A small contrastive audio-text model, trained from scratch: 10.2M parameters, encoder width 256.
Rows from block 4 of the audio encoder of a small contrastive audio-text model, named by matrix and row number. Rows with one number belong to one neuron. Each number is 128 + 32 x the weight over its row's rms, rounded and kept within 0 to 255. All counts start at 0.
After each neuron's rows are labels from the 100 clips, of 14848, where the neuron reaches its largest size: "responds to" is what is common among them. Only what is clearly more common there than usual is listed. The data: babble in 24 made-up languages, each with its own sounds, syllables and stress or tones, from a formant synthesiser. In brackets: how many of the 100, against the usual share in percent.
# gate: MLP gate (encoder.blocks.4.mlp.gate.weight, 672x256), inputs 156-207
# fc1: MLP up (encoder.blocks.4.mlp.fc1.weight, 672x256), inputs 156-207
# fc2: MLP down (encoder.blocks.4.mlp.fc2.weight, 256x672, transposed), outputs 156-207

gate.592 [ 84  88  75 100 127 140 150  63 147 134 108 154 138 113 104 120 144  90 125 105 123 151 138 129 118 168  75 149 159 177 125  77 201 158 137 125 105 194 159 153  69 101 168 116 163 186  65 133 105 142  82 180]
fc1.592 [113 149 161 144 145 103 117 178 156 184  84 103 107 163 164 175 152 106 165 114 150  80 142  68 148  94 136 108 108 125 121 105  76  96 207 128 120 134  88 127 137 163 187 107 112  57 140 125 130 119 119 124]
fc2.592 [153  95 118  98 157 181 112 112  89 142 129 169 133 157 110 109 136 111 132 123  93 162  64 151 123 105 141 109 127 134 150 102 118 109  83 148 133 126  78 137  95  88 110 176 112 179 151 151  69 115 138 187]
responds to: /ɔɪ/ (91 vs 13.5); /ç/ (72 vs 23.6); /y/ (68 vs 15.9); thin (high-pass) (37 vs 12.1)

gate.593 [103 155 177 143 122 103 149 155 160 121 155 108  66 108  50 155 116 141 100 182 125 164  98 168 136  93  74 212 143 176 122 103 161  86 145 133  45 117 145 132 126 123  93 139 109 204 170 133 116 148 191 139]
fc1.593 [131  70 144  39 128 158 132 137 180  69 146 143  78  83 131  76  94 114 196  82 176 180 106 142 154  91 127 139 137  93 141 213 140  95 143 150 169 136 137 121 123 173 157  98  68 103 141 152  99 122 125  76]
fc2.593 [125 187 137 126 181 125 141  98  91 176  94 102 132 196 154 118 117 164 123 142 135 104 100  68  90 120  83 119  97 169 114  66 162 158 174 159 153 120  77 154 168 101 110 182 143 118 169 180  98 111  82  89]
responds to: voice: child-like voice (76 vs 25.7); /ɑ/ (62 vs 16.7); /t/ (43 vs 12.1); /eɪ/ (34 vs 6.3)

gate.129 [110  94 164 172 215 100 129 176 118 122 154 119 134 143 184 141 121 150 121 177 113 169  75 182 154  94 110 219 111 142 190 121 113 124 141  65 146 106  74 169 118 138 167 155 159  82 102 178 145 148 105 155]
fc1.129 [127  42 101 104 112 106 102  80 150 165  74 128 135 152 192  99 138 102 121  45 154 147 151  99  81 163 122 103 158 136  72 119 134  90 135 117 142  94 144  86 101 153 124 152 198 116 174 107 168 118  92  63]
fc2.129 [102 160 138 115 161  97 152 120 115 157 130 113 151  97 124 136 136 100 114 136 170  97 185 147  85  87 157  56 166 148 145  81 107  89 117  73 104 139 128 147 171 119  45 137 160 160 100 117 130 191 116 128]
responds to: /ɔɪ/ (60 vs 13.5); /ç/ (59 vs 23.6); /y/ (54 vs 15.9); /ɔ/ (29 vs 3.3)

gate.282 [ 63 178 100 141 104 147 116  88 137 121 175 112 120 140  71 169 144 130 122  88 129 125 112 101 125  94 171 157 160 110 142 118 133 114 136 164 159 103 140 135 190 113 147 176 129 140 159  98 133 179 113 122]
fc1.282 [226 120 171 145 146 116 122 147 130  88 188 169 144 136 182  42 133 144 189 156 144 158 169 179 205 123  93 121 133 141 147 130 100 109 150  49 104 170 106 132 104 111 171 138 126 135 139 158 135 101  95 126]
fc2.282 [149 110 168 198 131 116  98 161 112 130 129 155 129 185 106 181  93 165 105 133 163 160 166 123 126 119  99 123 162 107 152 129 105 131 123  98 124 114 152 185 156 160  92 131 144 165 156 126 108 140 131 179]
responds to: /dʒ/ (47 vs 17.7); /a/ (41 vs 11.5); /ɪ/ (36 vs 15.7)

gate.525 [111 140 180  96 136 171 117 164 127  96 128 155 103 116 133 104 131 117  64  54 112 147 125 103 164 172 119 109 103  85 162 141  89 121 142  38 144  93 156 167 144 154 168 109 183  90  88 168 171 155  78 150]
fc1.525 [104 146  58 159 156 144  83 113 138 115 144 103 128 163 106 106 157 135 151 173 144 118  74  90 109 122 157  99 120 140 191 111 142 112 162 201 151 168 128 112 107  91  97  98  75 118 155 110  94 138 211 119]
fc2.525 [121 130 127  85 198 185 136 156 137  60 191 124 114 130 121 105 117 102 150 140 169  59 108 163 122 133 150  82 134 133 108 127 127  72 125 149 153 154 148 103 133 106 157 135 151 157 134 143 184 130  90 128]
responds to: /ɔɪ/ (42 vs 13.5); /y/ (36 vs 15.9); /ǃ/ (31 vs 11); muffled (low-pass) (30 vs 11.7)

gate.314 [122 144 156 182  71  77 119 118 107 129 134 120  62 168 151 128 120 112 151 140 109 126 157 167  78  89 152  91 118 137 122 145 133 152 117  85 137 174  77 123 188 124 129 151 116 143 125 162  94  82 114  84]
fc1.314 [ 69 205 126 210 110 198 146  78  83 121 100  74 130 151 145 127 118 114 125 157 163 144 146 142 176 142 142 151 113 105 118 156 131  67 105 175 172  92  98 131  95 147  63  98  89  44 103 196 129 147 182 104]
fc2.314 [168 127  69 169 125 165 163 141  75 150  88 164 105 134 150  95 112 109 135  87 102 123 129  67 164 143 105  67 118 172 150 158 100  98 124 141 129 157 124 126  96 172  89 103 128 114  98 134 217 154 154 141]
responds to: /x/ (85 vs 17.6); /u/ (44 vs 14.2); /k/ (43 vs 20.6); prosody: stress on last syllables (42 vs 20.9)

gate.493 [141 170 124 135 125  81 147 159 130 113 129 129 109 155 125 107 177 148  80 123 130 125 106 142 108  96 154 160 122 122 143 169 120 149 158  84 108 125 143 238 182 130 119  93 196  92 106 126 121 207  58 168]
fc1.493 [ 87  95 102 168 164 140 128  68 148 132 148 135 181 156 150 119 164  40 165 105 150 100  73  44 108 112 168 119 151 121 152 154 183 120 159 148  67  58 161 164 157 160 105 143 110 111 155 117 127 180 118 129]
fc2.493 [121  92 154 122 126 136 143 137 155 141  60 156 133 101 146 100 121 193 100 126 206 121 144 178 145 143 116 116 182 178 133 105 129 145  67 152 141 157 103 134 125 117 159 117 117 133 173 163 101 121 171 136]
responds to: /ɔɪ/ (89 vs 13.5); prosody: no stress (60 vs 25.8); /ç/ (59 vs 23.6); /y/ (41 vs 15.9)

gate.541 [139  76 136 134 139 193 210 148 129 136 112 131 146 179 205 130 166 120 141 123 234  72 112 114 141 156 135 108 136  80 129 148 149 153 134 140 121 138 115 160 130 115  92 146 123 101 115 129 106 158 122 159]
fc1.541 [125 123 118 131 146 159 112 171 140 145 159  53 130 164 132 120 167 125 108  76 115 136 215 177  79 110  80 152 118 182 127  93 129 150 176 166  78  84 120 191 153 173  89 198 144 131  65 118 113 126 162 129]
fc2.541 [130 129 118 145  77 139 197 128 175  97 169 127 158  79 105 111 149 162 186 139 154 120 169  95 124 133 137 160 125  89 116 134 195 165 151 161  66 113 125 141 115 119 173 109 121 165 206 134 220 141  81  86]
responds to: /ɝ/ (93 vs 5.2); prosody: tones (67 vs 28.5); /aɪ/ (52 vs 10.8); /oʊ/ (44 vs 11.9)

gate.33 [159 139  71 107 122 127 126  70 140  67 169 138 129 131  70 128 125  92 139 151 135 153  98 134 122 110 150 130 112 116 168 206  83  81 200 124 104  81 131 105 149  81 165 150 181  63  81 121 135 111 116 163]
fc1.33 [140  87 164 130 147 141 164 194 165 124  46 149 117 102 155 149  98 129 102 148 170  87 143 112 129 116 122 160 137 120  99  59 195 172  96 134 143 166 150 167 123 111  85  61 116 122 183 132 113 116 169  86]
fc2.33 [199 142  82 114 183 114 127 139 158 107 204 154  96  74 162 136 134 174 181 181 112 111 139  81 142  98 137 145 153 119 187 165 172 151 100 134  93 155 149 169 151  77 152  98  81 147 114 114 135 126 131 130]
responds to: clipping (83 vs 8); voice: low voice (51 vs 25)

gate.338 [148 133 132  84 144  78  94 121 146 108 146  94 147 116  96 144 108  95 123 157 128 164 109  68 112  54 109 115 165 107 123 184 120 129  98  69 146 145  90 129  86 119 157 156 107  89 110  90  69 130 148  63]
fc1.338 [100 105 136 138 134 140 108 117 143 209 137  94  80 126 142  99 113 123 122 161 111 114 183 151 120 188  52 164 140 168  99  99 144  65 106 132  82 127 104 109 113  98 143 163 161  84 123 168 166 198 136 121]
fc2.338 [131 126 168 155 148 138 107 120 118  93  86  85 148 151 130 133 107 120 136 129 105 185  84  95 115 151 165  89 115 159 167 149 166 184 107 115 129 166 148 133 155 140 104 100  89 159 153  68 131  95 147 173]
responds to: prosody: no stress (77 vs 25.8); /ɑ/ (72 vs 16.7); /ɪ/ (70 vs 15.7); /ð/ (63 vs 11.4)

gate.329 [214 161 114 139 125  90  99  95  96  91  58 158 159 133 100 153  95 133 120 164 190 151 131 135 123 129 109 199 112  97 105 138 139 131 103 120 167 126 142 144  90  91 129 149  91 169 128 121 106 141 184  95]
fc1.329 [149 166 114 125 130  90 158 103 114 124 129 172  89 184 111 118 129 155 144 160 114 160 108 166 112 143 155 161 142 133  94 107 161 109  70 104 134 101 156 108 115 108 125 117 113 132 131 129 131 161 119  81]
fc2.329 [ 94  85  95 127 101 211 124 139 142 187 171 125 103 131 118 139  88 172  82  97 141 119 125 101  81 123 108 150  44 171  89 197 113  93 155 115 105 164 132 172  92 175 103 123 114 108 126 128 118 148 119 189]
responds to: voice: deep voice (65 vs 24.8); /q/ (43 vs 9.4); /p˭/ (39 vs 15.6)

gate.485 [146 206 127 141 167 174 136 190 122 116 136 104 140 177 128  73  93 122 171  72 216 156 128 123 132 132 136 151 126 107 118 153  89 123 161 144 118 120 131  99 135 155 169 163 128  69 101  82 169 166 167 125]
fc1.485 [105  58 132 105  84 116  44  96 139 116 104 145 131 148 112 139 139 196 134 149  93 145 104 129 147 116  91 107 155 133 160  63 193 131 118 125 156 152 142 141 106 156 164  97 150 144 131  95  91 129 138 119]
fc2.485 [ 98 133 129 217 181 138 144  93 153  69 118 113 170 134 129 128  93 191 148 215 164 154 152 133 173 100 106  98 101 173  55 160 120 190 115 175 137 120 119 119  98 107 103 205 105 129  94 101  84 163 140 130]
responds to: /u/ (61 vs 14.2); /ɹ/ (54 vs 17.1); /t/ (52 vs 12.1); /ɑ/ (50 vs 16.7)

gate.90 [136 145 145 160  62 120  93 154 107  62 106 132  81 117 121 158  68 126 115 116 187 116 141 135  92 120  85 127 117 176 178 142  85 169 127 111 152  98 143 182 158 159 105 145 146 136 128  82 126 111 185 102]
fc1.90 [ 89 100 185 123 183 144  94 108 132 167 149 161  95 146 172  88 154  85 174 122 137 166 108 130 175 111  70 133  98  98  93 122 107 117 130 157  94 138 114 156 126 186  68  70 166  97 116 134 136 152 129 129]
fc2.90 [171 201 159 152 135 134 175 139 134 129 110 155 132 140 124 129 103 151 105 163  82 178 131 144 141 134 129 107 192  64  81 100  96 124 129  95 137 148 141  96 100 133 156 141 158 172  92 117  55  98 212 170]
responds to: /dʒ/ (74 vs 17.7); voice: deep voice (73 vs 24.8); /ɛ̃/ (48 vs 16.1); /z/ (37 vs 17.2)

gate.389 [163 116 132 134  67 182 121 127 104 149 160 108 167 158 118 146 106  96 125 118 139  57 151 157 104 150 119 152 110 118  90 126 150 145 103 150 142 155 124 145 150 114 107  78  57 142 115  97 142 128 148 123]
fc1.389 [165 122 123 135 144 159 103 123  68 166 114 104 123  50 130 118 154  52 141 113 101 104 141 137 163 150  63 118 101 189  82 106 159 112 125 118  93 119  65  92  84 122 111 100 160 139  89 181 144  83 121  89]
fc2.389 [116 125 162  93  73  65 136 116 127 136 123 101 102 165 150 188 121 184 202 132 133 100 120 100  83 205 167 129 155  98 170 129 116 193 149 128 112  95 109 176 130 161 118 110 133  63 152 132 109 152  82 146]
responds to: /ɝ/ (92 vs 5.2); voice: deep voice (66 vs 24.8); /tʃ/ (64 vs 27.7); /oʊ/ (44 vs 11.9)

gate.328 [ 76 144 186  79  67 181 124 151  72 139 103 143 124 115 185 125  83  73 112 115 145 120 126 188 160 107 118 133 192  77  89 195 127 146 138 146 163 149 213 141 142 157  48  97 123 161 112 167 208 143 160  98]
fc1.328 [102 148 199 187  82 183 153 151 124 155 127 131 126 117 138 102 106  99 145 133 144 127 113 109 147 100 119 109 162 127 120 108 102 101  96 113 129 161  96 155 136 116 160  92 143  81  92 107  90 134 141 146]
fc2.328 [157  78 100  51 195 128 132 132  90 160 173 103 117 130 127  99 181 136 140  83  71 143 161  96 119 101 102 181 153  91 125  95 152 159 148 198 159  77 138 113 142 135 109 162 148  92  74  88 157 120 131  93]
responds to: voice: deep voice (69 vs 24.8); /k/ (68 vs 20.6); /k˭/ (57 vs 16.7); prosody: stress on last syllables (51 vs 20.9)

gate.8 [131 148 130 194 164 127 126 104 125 103 162 127 165 159  98  93 160  70 109 140 132 123  92 138 153  97 132  99 126 157 124  73 134 148 110 168 136 162 167 200 178  99 163 162 115 141 140 189 144  46 162 145]
fc1.8 [108 138 113 157 156 136 134  66 113 114 137 123 125 190 135  79 141 122 121 120 203 112 125 145 142 130  85  89  77 137 124  96 115 180 120 170 130 130 157 132 105  75 182 130 156 135  97 121 121 200 176 129]
fc2.8 [119 103 174 130 130 100 146 153 114 159  84  87 159  90 108 151  92 118 155 154 115 130 113 104 178  71  80 122 158 106 115  73 141 154 174 117 203 119 143 123 146 153  76 119  84  71 118  95 130  66 120 160]
responds to: voice: child-like voice (55 vs 25.7)

gate.327 [151 135 119  87 110  87 185 119  90 163  90 171 107 140 143 147 107 122 173 131 156 163 153 101 137 116 202  96 139  67 129 142 165 173 102  94 157 116 136 144 134  93 168  85 113  98 146 144  84 111 135 115]
fc1.327 [ 99 130 164 133 132 143  84 135 124 149 116 107 157 152 104  88 144 144 173 137 102 115  94 158 121 153  68 185  98 171  85 107 114 141 174 143 127 131  40 161 146 162 149 192 140 116 129 138 164 137 144 102]
fc2.327 [205 116 147  99 132 101 182 122  47  96 134 123 148 145 147 182  88 149 112 102 107 153 146 124 112 105 121 127 148 143 179 178 137 131 150  76 124 207 115 114 169 161  83 114 137  95 170 153 139 161 163 134]
responds to: reverberation (61 vs 34.8); /n/ (29 vs 8.5); /t/ (29 vs 12.1)

gate.574 [ 81 198  94 120 138 199 138 122 131 135 107  85 101 170 119 158 112 169 190 136 149 185  97 117  95 157  71 108 104 163  98 135 164 187 159 120 100 113 141 111 162 156  95 103 161 108 115 139 117 107 145 163]
fc1.574 [121 204 106 105 135 155 151 120 175 139 142  55 132 168 154 156 106 168 184 142 129 151 108  98 108 148  53 106 103 140 138 126 109 137 155 121 132 171 161  76 136 157 111  86 138 129  89 167 124  92 146 202]
fc2.574 [129 136 167 126 137 134 162 123 114 154  38 163 142  78 156 134 108 123 156  85  77  86 187 126 216  76 172 132 105 157  84 146 125 119 133 180 139 130  90 171 129 178 144 131 115 102 156  67 137 140 100  91]
responds to: clipping (96 vs 8); voice: child-like voice (65 vs 25.7)

gate.581 [ 84 154 145 121 122 103 162 143 136 113 122 136  98 147 115 183 149 189 147 166 109 130 123  90 186 158 132 109 143  73 157 149 116  85 143 103 155 122 126 146 144 156 121 171 161 122 106 129 134 119 115 104]
fc1.581 [132 182 138 169 177 151 143 149 121 100 107 131 136  75  83 128  86  93 152 146 134 157 145 123 108 193  81 107 123  92 170 120 153 109 196 135 174  80 119 184 134 160 114 110 156  86 137 123 117 115  88  78]
fc2.581 [153 176 214 109  83  83 113 122 110 112 117 120 103  87 159  96 128 113 176 160 129 181 112 137 106 157  89 129 127 163 117  83 137 168 131  58 114 161  56 150 123  89 109 148 154 147 153 166 147 118 117 115]
responds to: clipping (76 vs 8); /aɪ/ (31 vs 10.8)

gate.214 [136 119 135  87 151 137 131 115 127 130 104 140 117 161 178 114 126  86  58 138 170  56  93 116  84 128 139 125 153 107 115 108 136 132 100 167 207  96 112 109 177 156 173  87 158 176 161 171 151 134  96 103]
fc1.214 [124 151 135 118 162 102 119 115 197 128  77 115 127 110 178 105  31 121  63 146 145 168  83 150 107 123 133 159 127  81 126 111  98 113 166 163 187 137 112 132 147 135 142 111 145 151 139 139  83 116 129 116]
fc2.214 [182  86 162 109 101 103 117 128 127 127 176  95  74  86 148 126 112 173  82  45 116 107 199 102 135 117 164 132 175 120 161 144 131 174 161 160  92  85 201 121 141  90 139 157 135 109  99 202 128 133  97 142]
responds to: /tʃ/ (81 vs 27.7)

gate.237 [167 158 167 104 161 149 134 130 136 194 139 193 152 100 140  92 162 100  99  85 112 151 167 182  90  96  79  70  99  71 145 128 138 104 154 111 164 120 127 103 171 113 154 137 120 136 141 129 111 132 134 164]
fc1.237 [ 90  91 112 125 167  99 161 127 165 109 164 123  92  79 111 164 122 227 125  86 191  73 157 153 193 155 112 100 141  91 150 159 130 120 147 151 180 152 112 145  89  95 109 127 167  74 132 115 133  96 125 125]
fc2.237 [ 61 129 180 157 149 168 123  70 182 186  95 152 139 126 151 112 187  70 148 137  71 130 141 117 108  68 164 150 183  90 148 121 161 114 109 133  86 155  90 176 148 127 145 140 103 106 182  85 112 111 152 114]
responds to: reverberation (70 vs 34.8); voice: child-like voice (68 vs 25.7)

gate.396 [149 153 143 159  91 130 153  85 109  80 122 148 151  74  94 104 113 121 129 114 132 128 124 156 103 122  47 119 130 138  81 137 104 137 126  91 101  84 104  98  79 104 101  98 107 114 103 167 143 114 131 184]
fc1.396 [136 144 172 171  74  92  80  98 150 166  90 113 145 162 104 168  83 128  65  77  87 154 135 110 119  93 112 135 163 149 126  82 109 186 142 111 157 179 119 140 112 135  79  45 137 108  64 118 123 149  90 139]
fc2.396 [109 115  78  95 137 148 137  59 161 108 171 132 135 178  99  82 139 152 124 101 132 129 134 105 130  74 179 104 159 108 190 107 127 168 159  59 124 123 112 110 134 216 118 181 136 126  86 178 127  76 137 130]
responds to: /ɔɪ/ (39 vs 13.5)

gate.84 [117 110 121  81  93  91 146  75  96 175 148 144 177 154 171  84 121 177 121  91 118  88 117 111 112  94 174 154  85  50 164 136 156 143  84 109  94 137  82 143 122 102 144  85 117 115 168  87 171 174 152 163]
fc1.84 [ 89 123 161  80 156 126  98 165 113  79 122 109 104  84  91 122 120 136 109 129 178 144 150  50 153 102 162 138 124 107  84 148 125  84 126 112 165 119 204 212  82 201 171 130 146 148  97 117 176 132 111 145]
fc2.84 [ 77 130 177  88 115 146 152 105 101 124 112 149 110 182 108 159  69 176 134 156 167  88 105 156 171 106  92  99 157 124 157 146 132 147 161 104 135 151 160  80 122 117 105 137 118 180 128 101 152 144  81 113]
responds to: /u/ (99 vs 14.2); /x/ (70 vs 17.6); prosody: stress on last syllables (62 vs 20.9); /oʊ/ (53 vs 11.9)

gate.343 [113 156  99 113  63 102 174  98 190 126 112 197 160 120 172  97 103  90 107 124  99 153 167  63 131  97  74 145 128 152 132 101 125 142 133  63  80 184 123 159 106 104 157  94 116 138 180 123 130  96 176  95]
fc1.343 [127 113 128 158 101 119 111  82 158  85  65 179 162 133 153 101 140  96 144 156 144  90 134 113 129 156  98 133 130 142 114 113  85 104 157  96  45 152 114 128  94 132  91 128 110 132 140 137  86 110 123  92]
fc2.343 [125 126 108 112 145 167 168 164 136 127 155 112 114 127 149 151 149 120  50 151 152 133 127 185 127 138  87 135  80 113  87 132 126 139  99  83 150 152 143 122  86 167 109 156 125  77  69 106 128  83  95 183]
responds to: /ɔɪ/ (52 vs 13.5); voice: high voice (52 vs 24.4); white noise (33 vs 12.4)

gate.264 [ 97 142  71  94 117  85 105 187  93  65 106 114  92 121 118 102 135 168 101 131 146 129 164  95 127 167  84  86 180 132 162  53 151 201 129 133 106 157 119 129 173 189 176 123 171 136 184 135 134 116 162  72]
fc1.264 [132 130  77 122 158 100 119 160 158 117 149  71 137 163 137 152 108 155  83 113 124  92 166 127 182 163 181 105 150 121 205 140 185 111 200 121 137 103 120 103 157 114 153 156 161 165 124 146 144 119  75 135]
fc2.264 [145 107 177 100  65 213 132  86 157 152 120 131 137 158 143 154 107 186 135 127 162 135  96 133  75 152 157 117 161 179 111 119  93  98 152 140 119 120 173 189 103 107 123 125 113  84  88 163 157 159  82 106]
responds to: prosody: no stress (57 vs 25.8); /ɪ/ (54 vs 15.7); /e/ (48 vs 14.4); /ʒ/ (46 vs 14.5)

gate.75 [121 113  77 142 141 193 152 134 126 135 117 167 116 159  44 151 122  68 131 160 194 139  57 153 199 113  82 184 114 155 125 126 138 117 202  98 114 130  89 142 126 154 185 144 127 133 108 183  92 112 160 100]
fc1.75 [120 150 129  52 120 109 142 105 103  31 141  92 146  60 109 115 169 160 104 168  83  86  99  99 150  99 125 112 146 137 153 117 152 157 109 119 143 149 150  99 120 141 117 149  98  92 155  65  48  88 156 112]
fc2.75 [146  96 123  72 118 114 180 106  94 115 119 141 121 140  88 115  93 124 145 119 155 195 130 199  81 111 132 102  97 126  87 134 129 148 128 132 101 130  75 126 191 157 127  86 132 146 145 145 136 120  83 110]
responds to: voice: child-like voice (65 vs 25.7); /ɑ/ (39 vs 16.7); clipping (38 vs 8)

gate.382 [159 107  64 133  98 179 138  96 124 147 113 160 121 124  94 107 116 136  91 129  98 128 153  77 166  41  94 128 127  98 104 157 120  99 138 167 134  75 156 162 170 158 169 151 144  85 136 153 155 152 117 149]
fc1.382 [156 142 195 185 131  90 127  76 109 123 116 157 130 142 154 110 136 119 105 158 101 130 183 107 174  97 141 113 140 108  91 136 108 108 134 171 151 138 138 134 112 175 117 135  73  82 136 174  71  99 179 171]
fc2.382 [169 113 137  96 222 172 107 174  95 135  74 140 127 173 155 170 105 141  99 127 183 139  81 117 152 118  82 136 113 104 150 142 113 112 173 144 147 161 118 138 182 135 124 158  87 198 138 115 135 108 193 135]
responds to: /tʃ/ (70 vs 27.7); muffled (low-pass) (46 vs 11.7); /ʃ/ (44 vs 11.2)

gate.347 [ 85 107 126 140 117  46 113 122  78 129 140 129 116 140 139 131  75 102 159 124 150 166 100 102 168 139 205 104 135  89 142  83  89 139 190 131 180 109  93 117  92 125 161 117  99 129  93 127 123 157 166 102]
fc1.347 [168 115 130  92  93 137 124  64 109 130 156 125 133  72  88  86  86 165  72 152  99 140 135 110 213  61  97 141 172 138 170  83 154 112  60 152 117 106 109  99 139 150  15 139 128 112 118 128 170 119  98 120]
fc2.347 [130 165 143 175 150  57 191  91 136 104 155 158 106 110 145 112  96 119 148 103 194  79  81 124 126 194 176 127 135 173  85 147 142 155 111 129 114  94 174 109 105 115 145 115 111 162 156  55  85 119 107  95]
responds to: /x/ (58 vs 17.6); /ǃ/ (38 vs 11); /ŋ/ (32 vs 13.3)

gate.186 [158  76 143 123  77  91  83 182 184 106 135  94 118 124  66 139 124  93 193 124  83 144  98 118 147 139 142 128 100 108 132  78 125  98  99 123 151 139  78  46 146 203 119 173 130  30 163 137 145 153 160 167]
fc1.186 [124 119 157  82 130  86 121  87 135 160 138 148 143 148 162 144 127 100  98 101 157 141 157 160 129 124  79 133  92 151 125 178 157 124  88 174 125 134 171 216 117 125 185 111 153 167 171 123  78 123 117  68]
fc2.186 [146 144 134 130 122 119 141 141 165 133 121  91 105  90 159  86 113 135 108 156 125 145  94 154 106  75 116 111 117 100 110  91 131 132 114 121  72 153 137  89 154 160  95  98 123 131 109  87  93  76 130 134]
responds to: /x/ (51 vs 17.6); muffled (low-pass) (31 vs 11.7)

gate.645 [ 60 145 125 122 119 109 125 125 176 100 161 101 160 148 129 106 100 149 136 109 168  93  75 187 206 110 111 209 126 119 123  66 120 134 153 162 127 159 108 121  94 137 136 153 164  88 112 168 135 108 160 119]
fc1.645 [ 67 135 159 152 181 136 113 158 129 113 135  86 165 162 104  99  89 120 148 123 151 182 109 182 179 145 124 228 141 171 116  95 125 151 116 138 172 166 104 105  87 124 136 188 154 106 127 166  86  98 135 116]
fc2.645 [160 142 162 129 127 150 116  89 124  89 133 205 101 166 162 145 104 127  96  93  83 124 109 105 121  93  89 147 126 125 145 124 101 144 102 122 176  93  53 126 197 107 130  80 133  80 148 142 177 150  98 168]
responds to: voice: child-like voice (76 vs 25.7); /æ/ (68 vs 22.7); reverberation (67 vs 34.8)

gate.643 [140 110 110 123 131 168 185 153 126  88 109 148 122 124  92 157 129 122 220 106 143 106 133 151 169 105  68 138  78 164 148  98 175 153 117  78 124 126 127 126  96 121 120 126 142 126 148 188 144 224 100  70]
fc1.643 [113 174 125  93 166 111 141  89 155 130  91 139 189 121  59 109 183 119 173 111  93 105 186 119 170 106  99 138 153 147 109  60 154 156 107 129 161 185 110 155 155  86 133 119 119 152 139 129 160 175 138  83]
fc2.643 [103 139 119 147  76 111 108 164 102  61 135 134  88  95 142 108 135 121  67 138  95 105 127 159 130 174 108 135 155 131 119 164 111 129 170 158  87 105 147 114 132 121 118  97 125 167  86 143 121  99 205 137]
responds to: /tʃ/ (87 vs 27.7); muffled (low-pass) (41 vs 11.7); /a/ (32 vs 11.5)

gate.96 [123 137 131  68  83 181 162 141 112 105 141 193 108  61 121 144 133 118  96  75 112 155  92 132 103 150 203 109 176  92  72 129 146 142 137 147 119  89 138  90 182 142 124 114 103 115 138 112 118 114  99 117]
fc1.96 [ 69 102  92 167 141  40  75 131 150 187 188 108 143 200 138 116 154 122 129 133 161 114 130 148 149  93  54 191 111 119 176 141 157  86 113 109 150 103 124 137  87 102 125 143 180 127  90 180 100 169 140 155]
fc2.96 [130 140 107  98 146 116 138 164 103 161 129 156  99 105 110 171 124 102 163 110 122 115  70  75 102 164 118 119 130 107 177 122 155 137 157 164 134 105  80  88 132 102 205 140  96 151 167  57 202  75 118 126]
responds to: /tʃ/ (78 vs 27.7); /ʃ/ (31 vs 11.2)

gate.372 [146 205 114 137 117 175 185 144 155 153 148 161 161  95  97 155 111  99 105  90 128 184 105 118 128 137  84 138 156  98 125 158 168 125 110 153 124 100 131 134  77  95 132  81 127 123 141 130 111 143 137  91]
fc1.372 [163 141 195 110 122 173 168 100 106  87  79 143 125 124 138 104  98  98 142 173  93 144 128 149 139 132 136 164  96 116  94 177 153  84 112 124 142 102 147  40 110 161 102  60  81 133 107 164 116 230 110  74]
fc2.372 [168 136  72 135 166 147 117 134  57 143 116 123 109 147 132 185  93 130 113  84 119  48  77 122 106 132 129 155 143 153 148 142 134 163 121 149 104 152 158 101  60 126  91 145 145 142 151  68 118  88  62 187]
responds to: voice: deep voice (52 vs 24.8); /ɑ/ (38 vs 16.7); /t/ (32 vs 12.1)

gate.271 [115  98  85 202 103 109 138 120  78 140  80 113 105 144  79 140 117 166 176 110 149 112 120 123  94 130  87 195 168  86 134 112 155 112 103 172  47 120 168 128 199  43  69 138 105 163 135  92 172  98  98 143]
fc1.271 [167 132 126 132  71 130 139  78 110 110 140  67  85 114 126 167 136  90 110 142 155  96 164 100  73 157  99 142 163 132 171 174 118 115 120 141 105 158 153 170 185 140  86 112 148 128  95  82 139 157 131 125]
fc2.271 [ 60  95 123 140 129 131 115  52 153 118  98 132  60  62 121 101 181 135 120 116 115 108 118 134 163 134 128 141 123 119 161  90 155 152 165 144 191 161 141 100 155 165 140 122  98 127 156 122 121 144 173 103]
responds to: /dʒ/ (52 vs 17.7); /z/ (42 vs 17.2); /a/ (34 vs 11.5)

gate.176 [133  72 174 116 109 126 152 153 111 135  98 140 154 160 169 118  77  92  63  83 163 169  90  91 153  92 131 131 191  92 128 103 107 165 107 117 100 119  78 139 182 120 123 174 122 113 111 114 142 152 126 123]
fc1.176 [135 129 135 125 125 153 165 165 123 122 121 148 115 135 146 157  96  64 147 120 145 129 139 127 113 110 152 104  95  69 145 170 145  77  95 144 120 127 121 132 191 139 173 149 108 122 121 179  86 210 134 134]
fc2.176 [168  93 163  71 130 120 154  99 162 106 170 133 112  54  89  55 145 154 147 107 100 122 134 129 125 144 168 146 137 171 116 140  80 175 132 154 186  75 136 117 118 101 119 125 173  96  84  71 129 121  82 155]
responds to: voice: child-like voice (73 vs 25.7); /k/ (72 vs 20.6); prosody: stress on last syllables (52 vs 20.9); /k˭/ (50 vs 16.7)

gate.190 [101  84  90  97  99 115 156 127 160 118 176 160 127 162 119 124 185 151 135 117 109 148  90 125 114 128 115 182 106  90 118 119 151  81 147 123 158  84  85 111  92 116 101 171 115 125 113 195 169  76 134 112]
fc1.190 [105  49 135 167  96 120 194 126 161  88 111 141 130 124 147 197 175 190 152 126 156 104 115 166 189 156  98 136 157 115 112  84  95 105 142 134 176 109 138 135 169 107  90 184 154 127 147 149 186  81 154 105]
fc2.190 [145  82 145 157 146 160  91 132 114 191 125 124 141 151 159 120 148  61 162 140 180  77 126 160 162 178 129 139 153 133 163 159 119 139 107 133 130 178 176 101 172 141 155 108 108 179  89 133 121 102 104 150]
responds to: reverberation (96 vs 34.8); /z/ (73 vs 17.2)

gate.614 [111 111 119 107 148 112 144 194 119 120 104 122 108 172 131 140 183  84 107 172  53 139 130 118 172  98 126 153 110 102 144 133 114  69  90 110 136 119  83 116 131 131  83 140 119  94  95 120 128  95  80  97]
fc1.614 [ 81 127 160 110 137  90 160  68 106 181 111 149 143 100 105 128 164 111 132 122  97 119 139 147 135 163 157  59 151 166 151 173 189 129 115 154  85  86 169 146 110 101  92 111 114 169 146 139 115 140 131 155]
fc2.614 [ 96 127 101 136 165 150 111 132 175  79 216 111  86 108 133 148 147 172 122 153 189  99  90  69 149 143 110 153  82 119 124 133 147 166  73 128 130 128  99  93 134 135  78 172 157 140 118 104 138 130 179 123]
responds to: /u/ (81 vs 14.2); /ɑ/ (61 vs 16.7); /eɪ/ (47 vs 6.3); /ǃ/ (43 vs 11)

gate.51 [104 156 119 175 189 124 164  73 135 147 138 180 120 137 154 151 114 127 127 187 157 145 161 106 183 130 156 158  52 103 115 154 188 145 180 109  51 168  69 134 147 137 193 150 141 107 133 138 103  51  98 121]
fc1.51 [125 143 166 101 147 117  85 157 142  63 160 105 124 173 116  97 139 161 111 101 129  79 150 137  84  96  88 109 174  85 174 112 108 123 127 130 195  91 162  60 102  80  98 124 127 104 185 128 130 140 154  77]
fc2.51 [139  84 123 142 187 102 130  69 109 216 156 157 117 146 159 177 104  63 111 213 104 131 165 153 178 168 105 127  78 130 102 147  83 169 176 153 101 183 170 162 145 130 179 129 136  91 102  86 104 137 143 129]
responds to: voice: child-like voice (77 vs 25.7); /ts/ (61 vs 16.5); pink noise (40 vs 12.8); /s/ (38 vs 11)